config.toml
model = "multi-label audio tagger"
n_mels = 40
activation = "squared_relu"
shared_expert = true
width = 384
residual_init = "none"
momentum = 0.95
grad_clip = 1.0
final_lr_fraction = 0.1
Rows from block 2, named by matrix and row number. Each number is 500 + 25 x the weight over its row's rms, rounded and kept within 0 to 999. All counts start at 0. Numbers have three digits each. After the name is the row's rms in percent of the matrix's.
# pw2: conv module project (model.blocks.2.conv.pw2.weight, 384x384), inputs 288-383
pw2.69 093:500489526463493520536556466465479479488534509528475525478501550487502526533493521503507467557460514510522514542519529488523488476505486505511469482433496511490552512522484555511482478480465483535522458463523441502497552473521515553542529478493526476546484486473516465487490487512536496455
pw2.70 099:477520467512496471548470477468509482489504506429520495489490487493521461506491514491497485526471516526536504488486504513458495488504484476440516527532486469440465524497516486460509486495496503492503542504534502509478499500503515556518532498491501483523500490460475490481469495486511474481
pw2.71 099:541500508518487498520502511503477529545526518506468536533573491522482475491523491423462536511502518469513493486531477514504549513530540442508445528476507496507487537484508498533529516501526502479516535500502545487510527482478492521507486455518494514480551459524497476541461485466473520473
pw2.72 103:486493533534455499501492486496536479471526544548519518562503464500463534516485495516505524557541507506496506545519517492504479495513538556555522506474499546514521490513510517525523550513477498478532518494481563495488523471521528491541470470498500483464531500461523495498488541503482543458
pw2.73 100:472502566513519547542521509531538495454521485459513507492509532496526497486447471445501478507567530502496559498484501561507494503506493511430524505483454543512530510516536448493496513461500506504495529523491541477453437473490503526503473479537541444489492580506522484508508482487476511522
pw2.74 099:497534500518463516514519547490479497447529493517496491509473520552518465533489502541505479509513521511497489511501503491516548512495505499533510507494466494506448487532491486516501503503523502497539559461490542459480519510486549440514517454487476429484481484483482456479537525484474517495
pw2.75 098:533482500504488516510481485487462524454499484483499538504481516507486507481434495539513478487467472480473456498486484486484468499509487545514479507511485523545529448538463494473513483452495538505524480507523525505499504522501526483493522510562456475502504492448500492536422526497506554521
pw2.76 099:544482487515507487540520485462525466524474501493509555470520527481503484502501520511467497514549471508539516496498496506487536483505494495450501489476512473512505535503502467514546536475491502514473522517510503527485486484521502455489537464512520467480482511468459493519539544469461487503
pw2.77 097:509537468514476489512467523515482491537548490472491478468533465479527490487449483531531520529546484491497519544484501535507450513487479472479540473499546528516543521473507484496509516511520492502511524547481456494520518480481524567541406501467514506493474527523498519485453531541550510534
pw2.78 113:518500527485491523514464487506491479490505528550510501511509459525497481518566474490506507534526492536524546501457527528489463491475509459531517499465481524508513478523488504481494513536528502514506514511523520496453497466506538531558453501503503492473485506539453468518454485512505507515
pw2.79 109:488498497501478460501505513528482556531499500458486494507574500542515495499488561479466551495495491496523494511518511485461505504493510480495505502490522447488510528508500442542505506492472511470475465485470500496489516501492502510544508521464505496497500507506516499477499499534495505514
pw2.80 101:503522476512540502483512505504497516474521512479525542499479538489449525465497442562515527484526474502482463477507491502471480489524491502513488466495458487541492466513493508479529512519534494481480498526478500509518466510472516450549489524465482491522504492488487491475522499501520466506
pw2.81 102:489525534473491516523525490500541571462492470530528543515501532525504453473562497510500526511507495491496499499531481482520518477514509530495493508510544511490536515485509564516504508494531508512509485501513546496479496474508484516496515483527455450511493497535499502475517444477514474475
pw2.82 102:463459526561520500527515548507465541516481490522481523520488525503558517508459495516480499464501505519437507487530478507480512474495480499546487504489559501500513496509485527473447525528464471496470515506495552508498502472507553506518466473515523523487499510524526527480475483476473478457
pw2.83 099:482463458476475516510530520516499483520473498523489535494435492496531510542548494499504502508550499489511475538510501491509483510501475491493481464446456450471489505528467464441509491491474501436501523476452528483474495492510493531486468519516446494492453528500508503511488537520490502479
pw2.84 107:505523514496512487478504530488477513492478501572452496511493525532476466470482474500471503540529477539448496484485511472494533506505481550530535510485533469523528517488544486534471485497486525540485502507470525492514491509501492554525495497508470460528514520487497481488528424506485521479
pw2.85 100:484561500491455519528512517516454531574508492499462480514487511546513475503556529506484432481474504479516498480503482489526499508509513482527523516510523526531506492509491492436487462484487517528501501500522457508521499487507529496524474498496498535517485458533482508502463540454495535482
pw2.86 099:452435509486501495499481515520510515470525474498480508503505529492514555497523515503534476527523480488479505531514497475539565498514525514482506516509498513542486463534508506492477527521487492441477502524521469516461483495475518519510469490529490508503474500469511490483505445472523469542
pw2.87 107:514553511514464507497517485473488523466515471530520487494506518505518532454501496501490499533459493484505501476515487476482484508482541525538538519525499527520490511520466540527455521501516485504491463492475480470493503481507499532515492448546501509510480494542471463497468521471494462506
pw2.88 098:513514501480512494475498514509479537550506496517535491494518500511505501490498487498528488518493494501570490524484495465515506505529506511581501468512502530480474476479489503496471494503572477501537529482509475510527499489525539500478488527473462523488517491487529510476470535492463488501
pw2.89 097:478481489451541472534484523533479478533467495498499479525461497521526536497527508497499508499513495499548488471495493529501486491521497515529485512518447512490500456515501489457504511520529454541505512500520443477479495539509544483500536552521508498492516497478480486522483499528474554499
pw2.90 093:457561495464529479512524484479507533524516485485486525515476526490509493458453461490521480474488529533516530496474512494526496504477528519455511502461492495492486494460490496513538519489467516512491489430496490501518515493508538540519471503512463463515489485450507491477544492546542517468
pw2.91 110:482476518494511515541516502475440482499499524458518499489462502518472484509478491472512464486519496505524483549454501479493487509525513471462478462474531515507481490518474539471506499483544508483517515501492513532483524470505519500534508426472517382493513522528505483509505508500477538448
pw2.92 104:496493453580518482521491515495475527462482501505533514505533475482506490526465530509473529499463507467535475477477512476539470502496475502539459465523483505517490513513492512513493504508486498465472493528490511511532491514507528479542515533501492493511539528487476509510451541481514536544
pw2.93 109:509469496532499492515537487501495481523480487490499487522508499530515553524466494466487463504522503525531534524485498542503506479494492499514479511494514520506544482473519544491449511546505487507462501440488465531476497517514483444528514505474475478479510496467512519489507511495492542492
pw2.94 105:491473488513484532517479536477467487474521520541511532506490467516548493524496493476517476451570490490506524535516499534518463503508516499524478474457505534463499496520510499467512518456514482448510515529519525505505482493473497479439530519514444532502507522465480480496514482496504488487
pw2.95 098:500510517481483491499472497472504462456506490506483531521468510511515510511521540486474472458494526446518479481507499516470478513475493474500488480484494462522494476510480495431528494480500490508542484532515553486519477513495503508481490506517517453490536480454500481516482511486441476447
pw2.96 107:467526501487465518476487518542528511523483487505477516461503501512506496502495527463483517454479509456488482527508501475544497475451504523515463484477494483540488536503453504430505489527492537528468496447505490509497482517521522522520482517511518510538479449470495542493536463475515512517
pw2.97 101:513482473545508523503541534466512516448489504567487507505503484460497512492501444480489510459436485500496491492477494492492470509534456519527492464467508495474528480544487497522467496506530485517507511449514492551494500501531459469456542470535524497481483504509505551495497453515492516516
pw2.98 102:533537491486529507520493478516513496490488520481512511535455494518526551456508480492473480475454499496494482517518535484498484499483488487506507533515539487509490462495515508476533462514505506542507490443538521538502483505461450499470522506487524497541486487466532536503483531472519511499
pw2.99 098:469506514519500483515501505507489498472441465540509494492453526515512528492497515511470460553511509508523508520498497490506477504551484504523522461468517550487472485465518505523519517479518453523520529489470547461472513467539562431537468486508482503469504510472486506531502526478499559511
pw2.100 096:521456445514527485518557485483479480447554497510502505496536514511499517527509477496530493501486507502471461480541482500482493531493492484478476447500518452514477542498521476552506513489484475489488477451477505524481508517474481504474501447469521499468499521510472494478517536557521488518
pw2.101 106:519526473497541493524458469488490541515541522493498453492527526510524504493480512489500462531455525539530503515495499444500514477544483471521508493529502530508536513500510477472513465470480508501486507488528477501472491531482513541549541483533511511548487532523494472486570495484541533512
pw2.102 100:519540469446519475530510499485517500521466508548498478466478499524503522504459457488499482530526489491505510457489493522501474520522482527571515474513520501506513500489509535533447522509524453512474480437500522458483428477482542484459557509536509492526541483537498524532506485527501501512
pw2.103 101:481532483541499499522489452470513475474497513479506472479494461434452518478465486519563528483537539495474489542508498517532477513473495510472514496522537500540541484543485506508522496455499516489538529562492519497481521558511489473481503483487505547506530500521507509522499496457497516519
pw2.104 104:521474498473487485501496549531469515499508551567522483451486543474490514490481510504489511498491505494516487494518522515507497489527515484591513513498495462507528507516475524505466526479484495489483505481481493495517489505477514487539520511514510485500531513495507481529512469494508500463
pw2.105 097:533489518546494478485492484495470526478527480496485499549513526549499520496503502511461493503465481486481489455530506484464464479468541397447456552480457517489473550492506483496518518448495528519522469527515517539500472515474499463512459519472496507519464436498494495509502474494502514491
pw2.106 099:522465509513475507499508487495479512530489495463520496502549439491560447531489488512480530518513507485533542507509500473495504521537505482508509503472462472507467484456504475517470466471503511493497527461488526486504494449497527509509477497506465508491495401507506506544510527497517543475
pw2.107 084:464483477474472532492511455478419541487480521492510518532486522511511479485537501501491462521512536477506472484459501488497518512500523488465541454519497491526523551504488459491507462466537475508495513484490528549475538462479515477462481491515495519494498476442494434501520507479526481488
pw2.108 107:497504524500478502514505470470539517453490518464491488460498517489487501493477502534525483503482503484488488517517527460578476513487495508411524510489459545487537514540453515536495466560519524533498521460479486497526515502562504450462484488520511490536504471521559527477496500509510472511
pw2.109 105:490521506528518497480498480492487534511498507458485504497486487495502523460495496523459454480484518481520530527525475525466466504451498508504445542512539488540509479451514542482506515489474541530517459500497476523486523488504515565556448505493449527438456477493510476508470507488515520453
pw2.110 096:471555524533488506526470536481496537562456491533533482494469470536524502510541487514509473508490520520496465524475483488472512509469467521541452513536519577516477484494477487506487510505489550478480484458465487492492485527496488470469504542537484501520493520472473509514516488496480493486
pw2.111 098:509478497491516520469497528501501500542486523542482508538548530480481489484537479495520539511491500514506525564509515498479510486477453455560514538562474523498523542453513490514515519494483530511512518519508509484477497467492444533517522492494528520539522550525487468507497514477491467562
pw2.112 097:509453514574468491481510498497533527485471479501521511518488510481462516518468509485510468542450480479447505454519507462516529504489471517487479461517523468515503492441499482540510459511494491522485526494511487472519499517483492498512490483496507512475496449514489530518497470491497501472
pw2.113 101:537454493505473506516491506515480496508512528529539508520515458507461464485558516483506502507488511493501500505438486473515499518496511513520549551496526521502456506520503483499503471507482482482502507529518592485551485477493514477492485472497503543470503477545505509531478544515509511522
pw2.114 099:466471520509546497501510485499543516497485468448481515531576527528515526494476516487455529493513503543507490518482476478465547511522473487532492518543509488511506545504528504557535484506503505482482482484545524499497463512531541475453529435493465476495489517502506499519515531507523540488
pw2.115 109:541488464441509516499427469538490469504468485507524489461460520462499490499501491514487552534505465534531510479474511469493520487478479540473585450527547473478480502490444488499518502501466480515506518475547513485507505510531531563527538550504482497472545510479531505515492503512457494476
pw2.116 108:483488529464506520485507512475497501456502508433474544516502529517478523484500496517487539519539487497471514446497516463530493506503521490490494508460467473555490501489504517496490491428514491498521534533501533516529501484541527486498470450507499459517533473489507490502441527460466542486
pw2.117 103:508460526511465517524471519521502497517485470484520547538482493537525470490538519526479514500495488503537537494510515527497496505453522450444479490482458492506540508503480484485516469518526499476513484501524554505483468460514541483504525514476460479548552484499501504496463473470555495493
pw2.118 103:495523488513506491526513516552524532555472493479491492454535496452502513503468515534464518450465513497486540501532509489506495505490483496493496504567489497440529496501513486496501477560497516496478513493457427495533524506497484497528542524485508510466532519514516517478497455533471472528
pw2.119 099:512561501543498538515502486488478486471478504484497477553469514508478508502515441539514508464516506505473513502498514474477515486509505528518471489472511521538501457563496547463479514484471516531516512499498524502490501470513560490506509518487501482520490494501508506513528508569522532520
pw2.120 099:457507537545539493496532549493533509452518515504485501464525499507496475525550505506514506500441490513519514527525504517496473468498528499513520501541561533476559450467529503514527503505474509516521497519507508481523518495543487511488497439537506489483533506512513462521491468513503499475
pw2.121 105:520518496513501488522533512448507477499496463481494528485537465471526506505494458482522508499513525518537517508451491488496508498514516492484530531497523521500510497497492529521440512549517476495471475534486460521492498471498439525479477522505478466493489494511517504497542517514484510533
pw2.122 096:504527530473447496511496476524448474511504485538491489515486491515524521488497534515492486451494499522487458490520479454517465489491477510537506533501468505513516469457474503476513574457542501484495519548511470473497480515521519482493456524507470511458481505538507531516468511541474543493
pw2.123 108:476482508488479493491516490501511469494501481482509477510458469551520468520580515483490481476466499453525530468494507537513527472480504517482519559516489507478478484498514485481446470471486515490506538475524487558547511488494481506501495550492521488490483437532460501529461498508479525445
pw2.124 099:526455520504509507501531501500524508491492500485494494494496495541510505499500532530508493502503500556532504534508505557488486524561516456457524541508554528484447526508525449512547492511444504510481495491512497529517488500482513523528510507474523477518499503512487468503524511475521480522
pw2.125 105:491441473524489509520502546500447493520482495525494507495488452496517442488532507456507483505496478470517531537485465504488533529456531433540461526555529500477476479464488499497471526500542474463520489478494486519492530497522506471501489525529498455482519488496506487485486490457495467522
pw2.126 097:459463472499499523473513467472455513460502458484521493538428507464505469504511513534508478490462469505502467516508502464542516484513496514475511441451493497499483452476520542477492513531518474471524515511524469501528538531487511514530485478526487517476504495465479481468514519491549537472
pw2.127 099:513528521433475496531518528494558494483539502555478503496544520489457491491466501482506515503487520500484484475477532512487528496524497541591489530463550565493527511504494511482518463490479508535502468486453457461497506528495448549564488494494553533529433513526515498506492510524467479496
pw2.128 100:505499538469495505485531528506518477457531501512441488483494542504479552517522487469508526444457514483481500455525480483532515499543494420530519515492492535528515504509493471511496492470499536499485493489491484505481479512501476487495492455501538488499468517482518445490506484481483518502
pw2.129 094:509554518524479452514487515483508504514545507475493484511524517538467509459475478515487521490423509513546524509476532509510516501549464494478508502521537457504513535545507510542517520511497501518508464462546488483484467503482548461498462524476538503480504536433506508480522495532520547529
pw2.130 103:543503479532465485491511502487505552490491494488465525474493479494490553496500495534466524513503503478511522493551483517471492483485519504491485507502511511477511490490490530521479495508482494502513463513448520501473476501500456475489498505475531475471520505541465502480507507528513487585
pw2.131 100:499496500521482495531499503494531518506517484470486461496531548530526551501503508473508479465489536461533534554476472499473536506499522514450475465491517527463498477491494543447516516482510509490491483483527503536494492502504499530478419541478497522497501563509453498493508477479505490550
pw2.132 095:517501518433465532500531549470482486501512464463473468501495468499499487508516504480504479506543532488533494496478484514516497479528508490463494494495509500531512550530510495542523500481478530537534508491513539501475506489479500477503557483502458499500521533542501515506480544521482537445
pw2.133 103:507517484479481492521505523488523511505492518472487488468494506511515527539493533477484499481501547491503492515498471492506483541491503471482522516502500449500466510451495485525493495513494526462486494463501481476521525511517503535553480507501496458503485555486540526494566486489509465484